Weights of a small image denoising model.
Model: 14.4M parameters, 40-pixel images, arch unet, norm groupnorm, activation silu.
Data: trained on dashed paths with two dots that lie on the same path or on different ones, 73750 training examples, 5.8 epochs.
Rows from block 7, named by matrix and row number. Rows with one number belong to one channel. Each number is 50 + 15 x the weight over its row's rms, rounded and kept within 0 to 99. All counts start at 0. After the name is the row's rms in percent of the matrix's.
# convs0: first 3x3 conv (model.mid.1.convs.0.weight, 256x256x3x3), inputs 30-44, a 3x3 kernel for each
# convs1: second 3x3 conv (model.mid.1.convs.1.weight, 256x256x3x3, transposed), outputs 30-44, a 3x3 kernel for each
convs0.209 093:20 59 62 69 33 29 38 58 31 52 51 55 40 54 52 52 24 74 18 34 29 65 49 23 48 55 54 32 58 30 52 50 44 25 77 40 62 77 71 49 80 38 36 49 39 77 40 52 16 68 48 71 58 39 33 65 42 50 70 58 43 67 40 39 48 55 61 50 50 64 41 51 37 37 64 66 47 46 79 42 51 45 53 45 40 46 39 59 54 32 52 66 62 63 64 63 57 53 34 44 42 35 53 80 52 75 49 76 45 55 29 52 55 70 43 55 63 29 32 55 55 40 57 47 35 77 49 42 62 56 41 71 40 73 65
convs0.210 098:26 35 42 52 39 37 64 30 56 47 50 60 35 30 59 28 93 48 46 45 55 37 59 69 90 31 88 36 24 28 52 22 44 47 76 36 49 24 44 47 26 24 47 48 50 50 61 52 70 50 52 64 28 58 32 53 49 57 49 53 31 72 38 48 66 51 40 54 57 34 21 54 43 51 71 37 88 13 20 65 20 32 36 59 49 42 57 63 59 67 51 56 38 69 43 58 49 45 57 48 58 38 59 97 60 42 60 49 49 67 40 52 55 50 66 25 39 37 51 61 46 62 65 46 39 63 34 46 50 45 63 68 44 28 20
convs0.211 103:50 66 66 54 47 62 41 55 39 65 47 84 75 56 49 46 53 46 69 59 78 59 60 75 62 61 43 61 39 50 38 30 79 46 39 54 26 39 68 87 58 76 45 83 35 49 78 43 46 41 29 80 55 52 60 65 45 39 59 55 47 77 47 66 51 78 53 41 36 50 43 32 40 60 51 41 26 46 65 38 43 59 59 53 66 48 55 70 56 68 51 53 54 57 72 43 54 78 49 47 58 46 11 21 37 72 59 44 90 43 19 96 34 44 42 52 44 46 33 60 28 34 45 58 49 56 70 47 69 63 34 41 39 52 72
convs0.212 101:65 54 24 44 64 36 24 80 73 64 44 57 55 29 11 42 22 66 61 56 78 54 60 44 46 44 53 39 25 30 43 37 54 42 46 41 36 52 24 68 57 43 28 35 50 43 52 20 58 32 33 85 36 32 60 62 93 68 52 48 58 53 53 47 41 35 53 43 77 49 42 30 38 60 53 63 42 12 42 42 43 55 91 23 58 23 67 42 72 28 66 33 78 51 39 47 59 70 72 32 50 49 52 38 20 61 73 59 48 69 37 56 72 44 84 60 78 60 24 43 43 32 40 38 52 37 62 58 39 14 30 22 48 58 76
convs0.213 096:68 45 65 38 64 37 41 55 69 36 28 56 40 30 35 58 60 73 65 69 55 42 32 31 54 45 32 50 58 63 40 49 43 51 29 48 46 26 35 38 34 60 64 30 49 41 69 50 64 17 43 23 57 53 65 67 55 64 71 52 43 33 52 39 65 56 41 42 52 36 35 32 21 43 44 46 76 45 46 58 67 49 55 35 55 33 25 48 37 23 29 33 57 36 35 46 46 53 23 36 61 65 48 50 50 42 49 33 43 54 19 69 39 60 63 77 64 56 36 60 55 47 48 44 50 27 67 50 46 43 31 81 37 47 59
convs0.214 094:68 57 60 54 26 33 54 30 41 40 46 33 71 54 52 64 42 41 21 17 60 50 30 25 29 53 51 69 36 45 52 50 35 51 51 30 67 38 52 70 61 49 72 46 41 57 47 35 59 24 42 78 47 84 72 62 75 30 25 69 42 54 55 52 32 48 56 65 28 57 58 38 61 78 43 93 33 45 47 29 46 55 31 73 41 45 43 59 39 60 44 58 45 36 45 29 40 35 31 45 50 49 29 73 56 51 51 41 67 83 59 59 43 14 24 63 52 28 51 62 41 47 50 34 70 30 43 41 35 61 63 43 53 54 67
convs0.215 091:34 41 35 72 52 27 40 53 33 43 19 63 57 49 60 44 58 69 79 50 52 56 51 54 27 59 44 46 42 33 52 47 41 45 14 68 37 51 27 65 52 72 37 63 28 41 35 22 67 42 16 22 65 48 63 43 49 52 51 57 57 27 47 35 41 43 51 35 61 53 38 45 66 61 44 66 64 14 53 48 41 62 42 55 55 24 75 43 67 43 43 34 59 41 45 60 16 67 65 10 74 65 39 74 46 44 70 33 74 66 42 61 38 63 68 47 53 45 45 67 52 45 49 49 78 53 36 61 64 36 65 31 27 57 43
convs0.216 091:16 45 45 45 47 56 44 34 56 27 41 48 48 50 69 79 61 68 29 55 60 30 41 47 48 28 44 45 66 50 51 46 55 62 39 53 58 44 26 60 64 38 56 68 37 51 31 48 30 20 53 31 43 57 51 57 47 22 51 43 42 52 54 59 59 69 50 73 49 34 73 65 46 77 60 72 48 39 36 45 46 55 65 60 56 37 23 65 43 23 44 42 36 54 67 20 53 69 33 68 89 51 21 29 38 54 61 68 33 31 55 51 19 43 60 45 56 62 42 30 67 66 26 31 51 50 65 20 51 33 37 54 48 77 38
convs0.217 097:58 19 56 45 60 43 52 46 55 22 57 82 39 42 72 23 70 24 41 17 14 54 67 26 59 46 47 55 43 45 30 38 66 28 34 68 54 86 39 63 64 70 61 76 23 53 34 26 46 49 40 50 69 51 39 61 64 59 53 50 62 58 55 73 43 62 37 36 40 54 37 63 39 57 46 31 56 50 57 68 18 13 36 22 41 49 46 48 63 45 53 53 21 40 61 47 53 75 58 37 56 61 58 40 43 43 35 40 29 59 24 58 46 38 32 50 21 51 51 54 65 53 57 53 61 61 31 72 53 37 32 51 75 58 53
convs0.218 147:54 57 61 49 79 65 72 71 62 58 60 62 77 64 56 65 58 66 73 56 51 53 80 66 54 59 65 48 75 64 75 64 57 80 55 62 75 45 74 72 82 85 51 59 61 87 57 76 66 88 96 54 66 70 57 64 65 57 56 41 56 69 59 60 65 59 59 66 69 67 57 79 52 64 52 61 51 59 58 48 59 67 53 40 38 50 47 42 45 64 43 63 78 55 76 77 56 62 70 61 68 70 51 43 33 49 69 66 69 45 51 54 45 82 56 61 58 57 73 47 62 47 55 70 42 45 62 43 55 67 77 65 64 48 77
convs0.219 093:58 40 38 60 36 41 92 56 37 33 54 43 35 68 14 62 14 52 38 29 50 46 53 54 32 76 47 64 65 57 19 23 31 84 29 52 82 50 43 40 34 42 35 55 45 39 21 30 60 55 73 64 41 46 58 51 31 40 61 56 46 38 39 55 34 35 58 54 29 53 70 44 76 53 56 38 73 35 35 74 35 48 45 38 41 44 68 59 41 49 32 61 57 38 25 57 40 46 42 21 41 64 50 49 50 26 45 21 44 58 24 36 14 36 50 31 64 52 38 54 55 48 65 48 22 72 53 47 65 55 50 50 64 45 75
convs0.220 092:75 11 70 60 80 47 67 56 36 49 43 60 33 38 62 66 37 60 46 29 13 47 62 53 46 55 62 61 45 46 52 23 32 41 54 69 50 42 59 35 61 60 34 44 47 61 70 40 52 35 54 62 53 43 58 56 41 48 80 55 59 65 23 67 49 68 45 43 79 44 44 83 42 22 44 55 61 57 46 52 53 34 58 55 45 80 51 57 52 33 52 39 19 64 49 62 53 51 23 15 36 40 43 29 76 36 46 36 68 52 50 38 73 51 27 45 40 31 57 56 52 58 42 69 56 33 57 58 36 47 61 76 31 43 39
convs0.221 093:24 53 46 53 51 62 45 72 49 47 59 37 63 67 51 56 40 30 22 40 41 54 50 53 30 41 59 55 32 45 45 52 52 53 50 62 17 68 55 42 14 63 32 50 64 40 43 57 50 71 56 91 53 62 35 56 50 55 53 21 78 63 51 46 42 46 70 50 44 42 15 58 38 61 46 39 55 33 35 60 51 57 12 47 83 65 55 49 65 51 68 57 63 53 68 73 44 71 13 38 61 40 52 31 45 35 45 44 47 57 41 63 56 42 61 67 54 50 50 54 63 60 55 18 61 63 47 52 50 56 49 66 64 45 66
convs0.222 095:32 60 16 58 35 38 51 50 59 56 51 65 56 43 30 55 24 27 49 47 26 53 43 67 49 56 46 79 56 70 61 65 51 44 53 50 39 51 24 19 43 38 47 39 60 69 48 50 47 35 53 63 54 26 49 64 51 31 84 68 61 53 58 46 65 64 49 33 36 65 71 57 75 58 36 29 44 58 55 50 52 49 49 60 66 21 47 55 65 41 37 32 36 39 37 48 74 46 60 69 72 63 34 56 43 51 68 41 24 69 50 39 39 43 56 09 41 32 44 42 53 51 49 70 57 46 53 58 74 46 55 53 57 60 44
convs0.223 089:72 34 63 56 73 63 37 44 34 26 42 69 28 50 34 72 25 47 53 43 55 51 54 47 42 59 43 54 30 28 45 29 52 42 45 38 29 73 57 41 41 42 60 58 51 64 51 44 30 47 57 47 42 41 41 33 39 45 49 34 84 35 52 59 49 66 47 81 58 41 37 73 55 52 24 66 52 67 25 33 34 55 52 37 54 52 40 47 51 43 37 38 62 23 80 35 34 48 38 27 63 44 29 68 34 53 40 60 37 56 47 39 75 49 55 46 43 35 75 47 78 55 57 64 43 68 39 61 58 44 47 44 03 60 56
convs0.224 099:39 51 45 40 70 35 69 22 33 59 74 57 61 50 55 28 50 15 10 47 31 54 46 20 29 38 35 38 59 60 27 57 42 54 20 53 59 56 30 40 39 75 35 53 54 39 61 63 54 50 68 34 32 59 35 56 46 38 60 27 30 32 59 61 39 29 58 68 42 48 48 51 40 49 51 23 71 68 37 63 42 45 56 62 54 31 69 64 32 71 45 25 67 78 49 52 71 41 66 34 80 58 20 68 50 52 79 99 70 56 41 47 42 53 58 52 32 44 38 51 63 65 48 73 38 47 52 52 63 44 79 49 55 35 47
convs0.225 096:54 98 72 63 50 53 61 78 75 31 60 50 52 48 39 64 23 16 43 45 51 76 48 45 33 29 45 50 41 25 48 56 35 39 44 34 49 68 52 48 66 49 54 41 44 24 41 43 51 28 72 57 44 22 78 51 28 39 66 58 64 44 39 27 45 71 25 48 54 58 44 44 44 62 51 32 51 50 45 69 53 43 40 54 45 51 38 84 43 52 49 57 51 58 40 20 39 46 15 51 62 53 62 56 72 35 64 50 45 30 65 47 55 42 34 28 54 47 52 45 68 77 82 68 70 77 30 49 38 54 27 46 42 58 29
convs0.226 133:52 61 56 58 64 71 81 67 78 53 86 55 51 82 85 68 60 70 62 51 50 56 30 73 51 60 60 82 63 61 81 48 52 51 42 48 46 58 51 50 23 44 49 64 57 61 67 58 72 71 73 55 64 58 73 66 45 71 41 50 46 64 55 59 53 73 79 51 73 74 61 44 59 43 44 53 48 42 69 59 48 39 53 44 52 46 47 55 55 72 71 67 61 73 57 51 44 61 54 60 61 69 62 46 72 53 61 66 43 45 64 61 59 65 58 49 52 70 54 63 81 58 64 50 43 48 45 63 40 51 53 70 63 81 60
convs0.227 108:34 59 50 31 37 61 63 34 49 40 99 61 47 20 68 61 39 64 66 54 57 59 15 60 70 45 49 64 41 48 82 54 52 62 44 40 34 46 38 44 58 47 59 65 76 66 49 71 38 77 72 42 48 33 72 51 32 77 40 71 47 56 38 54 42 55 40 30 44 50 42 37 49 69 55 66 56 46 37 76 80 71 48 76 34 55 67 52 90 35 46 76 56 72 76 61 58 51 68 45 52 60 24 32 40 37 37 56 69 58 74 53 63 59 63 67 69 36 59 68 40 27 79 66 57 19 75 53 45 55 61 37 41 30 39
convs0.228 098:64 55 29 55 57 53 75 23 46 67 51 56 36 45 33 33 82 70 47 64 73 53 44 66 49 23 52 59 24 29 40 32 39 46 76 52 32 33 50 64 58 58 36 63 46 42 64 62 47 13 01 32 29 44 46 61 60 39 44 45 48 52 39 28 45 62 33 52 40 44 37 48 39 71 56 55 36 85 40 62 56 46 40 76 54 40 50 84 61 53 36 34 46 24 65 66 46 39 42 23 57 43 34 43 57 36 13 62 42 48 47 43 65 50 50 58 51 38 32 55 62 31 50 43 41 56 54 55 46 48 31 24 50 77 42
convs0.229 143:56 61 63 63 59 75 62 54 65 58 70 83 60 54 70 62 82 64 36 55 60 47 71 54 66 68 87 66 93 50 40 74 25 55 58 52 68 50 62 65 71 61 63 54 62 69 54 64 58 77 62 48 64 66 61 50 60 68 55 41 66 62 75 60 75 61 53 73 65 62 61 65 54 42 52 57 55 64 64 45 66 59 77 41 48 54 52 69 65 67 65 58 60 56 63 52 63 60 62 57 63 36 49 62 65 64 54 59 68 53 59 51 56 55 69 54 70 52 54 39 50 69 49 60 50 62 58 51 64 57 77 58 43 67 51
convs0.230 093:64 54 52 64 56 00 54 35 50 24 39 43 61 40 32 47 53 24 38 48 62 75 48 59 42 45 37 42 18 42 63 51 53 39 53 48 58 60 39 16 51 69 22 54 40 80 42 44 53 31 31 38 29 65 48 47 50 38 57 48 45 57 40 48 30 54 50 51 46 20 47 83 58 43 62 64 46 66 40 58 57 71 59 37 32 23 34 34 17 57 62 95 35 39 55 71 66 53 53 57 58 47 57 46 45 40 74 69 55 54 19 72 26 34 76 46 35 54 40 49 68 55 51 41 42 33 55 46 45 32 66 71 68 22 56
convs0.231 097:64 49 65 59 38 68 63 53 21 46 50 79 22 38 45 55 37 54 42 44 68 30 29 23 55 66 48 41 33 84 19 59 16 57 51 13 33 53 55 45 33 45 16 67 44 16 71 58 39 63 42 81 62 43 47 36 50 46 62 74 42 70 64 64 32 13 48 44 59 70 49 55 44 48 17 20 38 72 23 33 34 38 62 41 28 39 39 39 42 54 48 42 55 56 47 49 40 42 36 44 28 53 65 46 50 53 55 62 56 33 50 57 70 63 43 22 41 52 45 32 70 67 41 43 62 30 57 53 40 60 67 39 38 65 63
convs0.232 090:21 46 66 85 58 28 44 52 31 39 40 48 38 31 44 44 56 42 64 58 62 71 47 70 49 38 56 58 65 16 33 28 51 60 61 70 54 54 49 18 32 68 33 38 56 40 33 59 24 22 57 38 52 54 70 53 38 42 29 63 28 66 33 65 59 53 49 66 63 72 52 44 74 72 56 49 72 49 41 34 64 78 32 52 24 51 58 36 59 16 35 80 18 52 36 31 55 52 59 44 37 44 58 45 42 70 72 39 39 00 49 52 52 07 41 77 48 28 43 75 38 40 54 09 57 65 19 75 46 35 53 23 50 54 22
convs0.233 095:59 53 64 24 23 33 47 21 39 45 39 48 39 39 28 44 54 14 59 53 62 18 50 51 77 64 51 47 11 52 51 46 67 47 64 47 47 69 54 39 44 43 60 44 49 45 72 40 44 38 60 34 33 49 67 27 40 77 45 30 69 27 91 46 56 48 69 58 41 51 63 23 35 80 39 48 55 47 53 40 55 59 64 45 43 36 54 47 35 20 93 53 58 59 48 63 62 23 45 85 62 50 54 33 49 33 83 58 57 60 53 41 45 50 64 34 50 41 65 85 56 69 56 46 46 52 77 51 47 48 50 47 48 46 38
convs0.234 093:57 39 37 54 31 34 41 54 56 55 21 44 46 52 29 26 40 40 45 59 66 51 55 49 66 67 54 57 68 57 68 39 26 37 57 62 53 65 62 51 60 25 75 45 77 31 37 54 37 56 40 82 38 32 27 57 47 42 40 50 37 59 61 25 51 48 43 56 28 48 46 45 49 56 79 27 66 41 44 52 59 55 62 55 58 53 63 53 42 44 56 56 35 34 52 62 42 37 67 54 68 77 59 54 59 72 61 53 48 24 82 46 39 49 52 73 56 69 40 50 63 71 84 09 35 60 57 44 50 41 84 43 54 58 52
convs1.209 044:59 48 44 81 47 43 43 34 52 64 76 61 66 56 52 61 70 60 30 33 42 06 52 41 64 56 46 62 53 47 39 17 62 56 55 65 44 32 62 50 59 36 57 55 55 57 37 29 46 41 64 47 65 33 50 58 63 49 32 37 45 57 34 50 37 54 54 45 60 29 37 57 67 55 33 67 41 44 56 46 71 49 68 64 56 52 51 68 37 88 56 45 50 61 65 33 52 66 40 49 59 49 63 42 34 48 46 55 54 48 74 38 56 39 51 80 31 34 41 42 31 60 23 27 48 52 41 15 48 46 19 29 49 63 34
convs1.210 064:83 83 82 37 82 23 37 30 57 35 25 46 21 35 33 38 38 22 30 37 55 41 33 68 62 24 67 67 14 20 56 63 45 39 41 69 34 17 25 32 38 39 55 59 38 39 59 50 41 15 39 55 33 48 42 33 69 64 55 38 63 52 60 38 66 48 38 44 52 30 39 27 48 36 74 76 41 67 51 57 74 34 70 51 60 34 63 58 70 50 37 60 56 65 37 37 56 26 66 34 50 28 39 30 66 48 44 86 59 71 68 57 48 48 46 29 50 53 33 56 60 53 25 60 31 64 24 70 60 31 39 40 51 31 57
convs1.211 117:51 45 58 39 58 55 50 56 53 22 17 39 25 24 09 24 24 32 56 70 53 64 72 41 61 43 57 39 46 45 42 37 24 32 44 36 54 54 51 29 40 54 54 56 50 46 35 46 30 48 40 31 30 33 41 49 60 44 44 44 55 49 52 45 64 37 49 57 43 34 45 43 49 44 49 42 42 49 59 45 41 23 36 26 28 20 24 37 15 22 29 22 32 30 19 26 32 23 32 60 49 53 69 57 58 41 49 53 52 37 35 44 33 33 51 48 35 69 66 55 56 71 68 66 62 66 46 45 68 44 48 30 58 54 54
convs1.212 071:13 24 57 65 58 73 62 65 53 42 54 31 73 24 33 31 11 33 35 47 77 58 72 47 41 47 90 39 43 40 46 47 39 51 40 62 85 56 54 61 44 45 31 66 73 45 41 45 44 41 61 22 38 43 41 52 41 56 26 53 16 49 53 60 53 82 39 43 63 13 41 45 75 57 51 23 38 43 61 53 77 46 33 46 37 46 34 64 29 40 48 35 61 51 51 55 50 19 22 85 75 58 80 48 56 68 39 86 54 42 10 52 34 84 73 21 50 61 56 47 61 32 47 73 60 48 32 52 49 59 60 40 33 28 46
convs1.213 058:64 58 40 50 14 59 77 37 64 35 54 45 61 56 60 48 58 58 59 31 49 34 61 39 55 52 59 71 79 64 51 49 47 42 68 70 46 42 53 47 41 74 56 50 30 52 54 43 38 73 43 68 30 66 25 48 60 42 47 53 39 46 19 42 57 24 41 55 53 48 40 38 25 62 42 54 27 11 34 13 50 55 55 54 44 42 22 34 53 62 52 45 75 47 44 48 34 46 45 55 48 49 25 42 59 62 44 44 32 31 46 74 68 51 37 48 43 40 60 55 71 38 60 64 44 16 63 57 65 39 55 60 25 29 90
convs1.214 038:61 57 53 30 62 46 34 36 56 53 42 55 47 76 62 64 86 70 43 67 69 51 42 53 50 48 77 67 55 69 55 45 63 66 27 49 53 39 40 51 25 39 38 46 46 36 43 38 56 58 38 62 36 70 35 54 50 25 47 53 45 49 52 30 63 50 59 57 53 58 66 84 68 79 36 64 55 39 49 45 74 67 88 73 62 91 87 58 78 59 44 45 81 58 70 58 60 52 80 67 47 54 52 30 70 71 54 41 55 59 56 36 63 45 38 57 43 30 44 51 47 33 60 43 52 55 66 48 62 74 67 62 42 62 35
convs1.215 046:46 36 74 66 62 64 24 53 34 44 41 35 62 47 38 57 76 68 36 47 48 43 87 71 48 50 73 49 79 50 49 82 64 60 59 53 55 46 40 52 52 65 58 66 56 58 42 56 57 52 60 98 74 88 49 40 61 50 50 38 44 49 63 53 52 75 78 77 49 41 21 53 50 44 54 52 54 48 44 49 40 64 47 38 64 69 63 52 75 37 71 38 33 60 77 57 61 86 34 58 31 38 42 37 74 62 82 75 54 34 40 32 60 68 48 36 34 57 30 38 43 37 25 36 52 46 43 27 41 66 69 29 46 38 46
convs1.216 047:56 99 75 46 51 59 52 39 52 48 36 78 46 55 62 59 34 56 31 33 00 51 39 72 51 58 34 50 55 66 53 41 52 45 15 47 34 71 65 60 77 36 73 77 39 42 67 50 74 42 49 36 53 50 20 39 25 58 42 55 51 25 49 47 28 56 56 67 63 24 50 51 53 64 65 44 37 20 23 52 49 59 55 37 50 72 53 66 77 40 68 42 35 77 15 11 44 36 72 54 64 72 22 39 52 43 34 74 23 43 39 50 77 36 44 57 77 28 17 58 79 38 28 69 36 51 39 21 61 21 57 59 59 32 51
convs1.217 056:49 49 69 57 35 71 45 37 33 57 42 63 23 53 52 58 23 37 51 64 40 69 28 71 79 89 44 39 25 78 53 79 75 39 36 14 58 49 59 45 69 47 39 54 70 45 26 48 45 38 38 58 49 69 52 37 18 73 51 48 28 36 50 51 43 52 68 73 55 56 49 57 18 37 37 58 37 58 59 61 32 40 50 51 49 79 51 51 53 55 64 38 71 28 44 86 55 62 46 44 48 67 51 66 47 30 54 69 57 39 61 34 47 31 54 45 48 41 60 72 55 56 61 49 34 72 57 49 29 43 38 26 67 26 67
convs1.218 332:47 56 49 50 47 43 50 53 51 27 24 24 26 13 19 22 17 23 66 60 57 71 59 55 55 59 65 42 41 40 30 31 27 38 25 38 46 52 44 52 52 53 53 43 54 40 33 37 33 31 31 39 30 39 45 42 47 40 42 47 44 44 49 45 45 53 52 45 45 50 49 52 41 40 48 41 45 40 42 38 39 23 22 21 22 15 24 28 17 23 30 29 28 28 23 30 31 29 30 50 47 47 55 59 56 47 45 52 37 36 38 31 38 32 48 36 40 67 68 64 78 75 72 66 67 62 49 56 45 49 47 52 55 53 55
convs1.219 051:51 51 58 30 74 44 45 73 49 25 64 56 75 71 75 34 79 92 49 79 71 50 78 48 62 14 61 49 64 74 60 94 49 30 34 13 51 49 47 62 49 78 35 62 58 67 51 56 38 46 64 64 76 77 62 48 35 28 37 87 44 62 39 71 63 63 67 80 60 58 57 45 31 10 53 55 64 51 66 45 35 67 66 62 57 53 56 63 49 33 18 43 58 38 58 39 65 77 66 58 54 69 78 38 61 72 64 54 32 35 36 26 71 56 42 39 63 31 38 38 72 57 41 56 55 34 39 14 59 46 40 28 47 34 44
convs1.220 042:42 66 64 43 66 60 38 33 29 41 81 45 88 92 66 67 51 96 40 19 49 34 40 43 51 60 30 40 74 85 65 64 60 25 55 74 56 52 42 49 34 73 42 50 54 48 46 42 79 87 50 81 68 33 41 58 40 78 41 30 61 26 31 32 58 49 46 40 34 52 33 35 44 61 67 49 63 35 46 37 37 90 56 77 41 59 38 56 72 61 63 36 49 35 51 64 63 62 69 42 53 55 51 59 61 69 72 55 60 46 72 77 20 45 36 33 49 56 60 25 60 27 25 62 51 44 49 55 60 15 49 51 37 51 63
convs1.221 048:46 68 54 51 57 77 67 41 70 65 61 70 71 58 61 60 63 62 30 65 61 41 71 28 86 36 58 56 46 64 37 47 42 46 53 36 39 48 71 24 46 33 83 66 88 16 52 44 38 36 53 54 51 40 35 50 50 69 55 50 44 36 58 39 43 46 41 55 63 46 52 58 64 52 62 61 56 69 27 48 61 75 60 44 63 24 42 39 71 46 41 64 56 69 45 32 49 57 49 54 60 50 62 61 72 81 67 82 40 39 46 39 44 50 60 38 56 26 08 63 47 35 17 72 19 49 70 73 51 49 50 59 60 48 62
convs1.222 051:66 75 40 38 56 60 37 54 68 65 50 54 50 70 77 46 74 59 63 32 55 24 59 67 42 43 24 59 31 62 44 27 49 49 51 72 45 65 41 32 51 43 50 48 74 83 44 51 60 78 65 19 45 55 57 55 47 73 47 70 38 76 65 53 50 76 40 71 59 39 43 49 63 62 43 50 37 66 67 47 48 67 49 55 60 49 50 52 47 33 55 51 58 65 53 40 53 68 48 56 65 69 14 51 45 53 56 55 64 93 56 61 45 44 28 41 49 43 34 51 35 29 44 47 33 11 51 41 54 42 26 31 42 69 28
convs1.223 040:61 39 79 57 56 52 57 49 63 66 70 53 61 69 98 55 53 60 41 12 46 47 20 54 12 66 29 67 54 71 54 78 42 39 60 83 60 27 56 57 59 39 45 56 66 59 45 53 75 64 60 44 40 70 48 57 34 66 52 59 47 63 58 33 33 80 50 58 49 48 56 35 59 42 55 35 67 68 51 83 70 60 64 63 85 69 71 39 61 58 58 56 59 67 45 55 50 55 63 39 31 34 53 63 63 61 70 40 57 77 61 45 56 79 62 70 49 32 32 40 58 46 47 54 43 33 44 39 50 60 57 66 68 54 90
convs1.224 054:46 47 29 49 56 44 38 85 67 51 54 33 46 81 61 10 60 24 42 59 72 68 62 66 25 65 83 64 71 55 50 59 68 75 35 44 50 30 40 45 78 47 62 34 19 42 42 40 50 58 00 68 54 44 62 53 41 77 36 63 83 70 55 61 41 54 34 19 30 42 48 42 71 42 70 68 54 78 40 54 65 66 68 67 59 39 76 74 73 67 61 39 50 57 44 22 79 73 60 41 00 48 59 66 62 58 50 47 54 36 50 28 40 16 58 43 52 42 49 56 50 62 26 35 47 61 46 55 65 37 11 61 59 30 36
convs1.225 050:72 48 31 61 40 46 47 36 21 45 64 62 50 48 75 54 75 51 50 89 28 51 51 69 59 14 42 45 68 67 53 40 53 57 46 46 62 47 33 36 52 53 53 45 68 30 44 46 41 67 59 46 44 59 82 64 65 31 68 59 65 67 43 55 58 60 12 41 50 34 34 25 37 51 34 51 34 35 50 48 59 55 63 38 35 49 67 56 70 69 51 53 51 33 37 42 48 44 36 58 23 47 43 69 40 53 55 54 44 57 78 46 31 71 48 54 53 31 13 37 51 34 29 51 40 49 58 54 39 57 52 66 69 56 61
convs1.226 278:41 52 50 54 49 51 50 40 43 24 17 25 16 10 21 25 19 24 59 55 60 64 67 61 62 65 58 39 37 33 27 40 31 37 29 38 51 53 50 49 53 49 48 47 49 33 33 37 37 28 32 35 32 32 49 43 49 47 52 47 44 39 44 48 51 53 45 47 50 45 43 42 45 46 44 36 44 42 36 42 44 20 20 24 21 18 20 25 20 32 22 26 31 30 21 27 33 24 36 52 52 56 47 49 49 50 50 49 41 39 38 35 40 40 33 36 40 61 67 71 74 69 66 69 67 64 49 42 45 47 48 49 54 37 52
convs1.227 131:52 56 33 52 47 69 59 45 62 30 26 17 29 39 35 26 13 11 47 57 48 48 66 55 55 64 52 31 30 33 32 34 36 44 36 33 44 53 52 63 45 39 47 56 63 50 31 34 31 27 57 25 25 32 52 41 45 45 47 20 51 48 44 45 63 59 42 50 70 48 30 33 49 48 49 58 43 53 45 50 53 28 18 25 22 19 24 40 33 30 30 40 34 31 25 27 41 34 35 43 57 48 45 47 51 45 40 51 35 34 27 37 34 30 53 48 42 64 76 75 64 70 62 68 55 66 58 55 61 50 51 56 56 53 53
convs1.228 059:65 53 35 44 60 72 43 20 63 74 50 70 59 51 40 35 52 63 40 59 31 41 54 19 24 21 50 48 64 39 53 30 80 62 90 55 29 50 72 41 54 60 62 85 64 55 50 60 55 96 19 56 46 64 80 58 47 32 66 49 67 63 44 54 48 54 57 69 37 55 45 39 37 47 66 53 33 56 57 46 48 45 57 22 43 23 53 56 55 63 49 61 56 78 55 62 42 54 43 49 50 70 38 35 39 29 62 49 43 23 28 49 60 62 56 52 36 41 46 45 41 41 72 45 51 41 56 33 19 67 92 55 50 47 52
convs1.229 312:46 45 54 48 49 48 50 50 54 24 20 25 19 16 21 24 20 27 56 61 55 59 64 63 59 66 67 38 34 42 37 31 37 37 29 39 49 46 48 49 49 53 46 51 51 35 37 32 34 27 39 38 34 33 40 42 45 52 46 49 46 47 46 50 50 51 45 48 46 44 44 45 46 46 40 44 42 47 48 37 41 24 17 24 23 14 18 23 19 23 30 26 29 24 25 31 32 29 33 53 51 51 49 55 47 58 53 51 36 35 40 36 37 45 34 34 39 67 71 64 70 72 66 65 68 61 56 47 45 50 52 47 54 55 49
convs1.230 046:53 43 35 58 67 36 40 41 45 62 58 58 64 69 46 49 47 64 47 18 26 60 45 55 51 23 46 87 60 67 59 39 83 59 47 43 42 59 46 58 61 63 60 59 56 44 49 68 34 72 64 74 40 55 35 56 58 61 53 58 49 47 40 45 65 35 54 51 60 58 49 46 50 55 48 55 22 23 32 57 53 62 74 85 55 64 78 55 55 84 53 64 66 43 61 64 63 56 57 52 40 47 57 51 69 52 60 58 67 83 53 48 64 61 37 66 19 53 55 51 43 26 19 39 40 32 52 51 59 31 26 35 49 57 47
convs1.231 057:70 52 26 40 76 55 39 42 49 38 49 30 27 67 48 40 63 63 40 27 57 63 39 39 50 48 59 41 62 76 50 67 81 41 60 62 50 69 68 62 40 60 45 47 33 65 39 43 57 63 48 64 46 57 43 54 30 71 29 53 48 45 57 44 33 51 49 42 45 51 60 70 58 54 76 39 67 44 28 41 43 82 23 53 59 51 83 87 25 28 67 72 76 29 71 37 60 58 77 70 50 49 13 59 45 36 72 39 58 46 52 51 73 50 52 68 69 48 30 58 69 46 41 55 44 42 61 31 49 65 26 40 65 34 73
convs1.232 042:37 30 57 51 48 32 40 63 28 72 70 43 79 73 72 50 77 48 50 29 36 49 71 36 40 54 44 44 40 56 59 71 63 43 42 80 69 13 58 27 63 53 53 53 77 42 47 52 38 79 62 70 59 51 62 60 57 48 45 53 46 39 49 63 53 42 39 47 46 36 45 19 34 80 47 40 57 84 70 48 63 50 65 68 63 60 53 62 67 43 71 65 47 90 39 63 78 54 65 52 69 54 49 61 38 65 66 49 56 68 63 80 64 80 48 59 56 48 49 50 39 49 62 52 56 24 41 57 62 38 52 78 46 26 62
convs1.233 038:79 33 65 78 41 76 21 58 43 65 68 63 82 80 57 58 42 55 21 26 27 29 47 25 40 32 26 37 58 73 46 56 52 67 68 47 39 55 40 44 55 55 50 47 56 74 40 40 29 64 51 49 48 63 44 51 50 90 80 31 54 61 50 34 72 39 56 30 62 77 52 72 59 46 37 54 56 62 48 52 64 47 52 82 82 79 59 75 62 64 68 56 66 61 34 58 68 42 55 35 32 33 45 54 62 53 47 73 56 80 97 41 71 78 52 55 56 50 31 47 47 54 27 43 57 40 33 66 64 53 53 32 37 36 47
convs1.234 044:25 67 79 52 58 21 63 53 42 49 73 73 65 70 66 57 53 55 32 51 61 46 48 52 58 29 90 42 50 74 40 53 33 47 36 36 48 41 38 64 40 52 36 62 38 45 63 47 44 63 43 44 51 41 63 37 44 65 81 34 43 60 39 35 53 49 41 75 49 46 31 64 53 37 75 83 65 47 19 63 18 55 57 52 72 67 49 44 67 48 65 52 48 44 56 38 38 62 76 46 54 21 58 64 41 46 67 44 52 61 57 68 80 32 54 74 55 54 32 47 20 31 48 48 66 33 42 66 59 67 45 50 65 22 55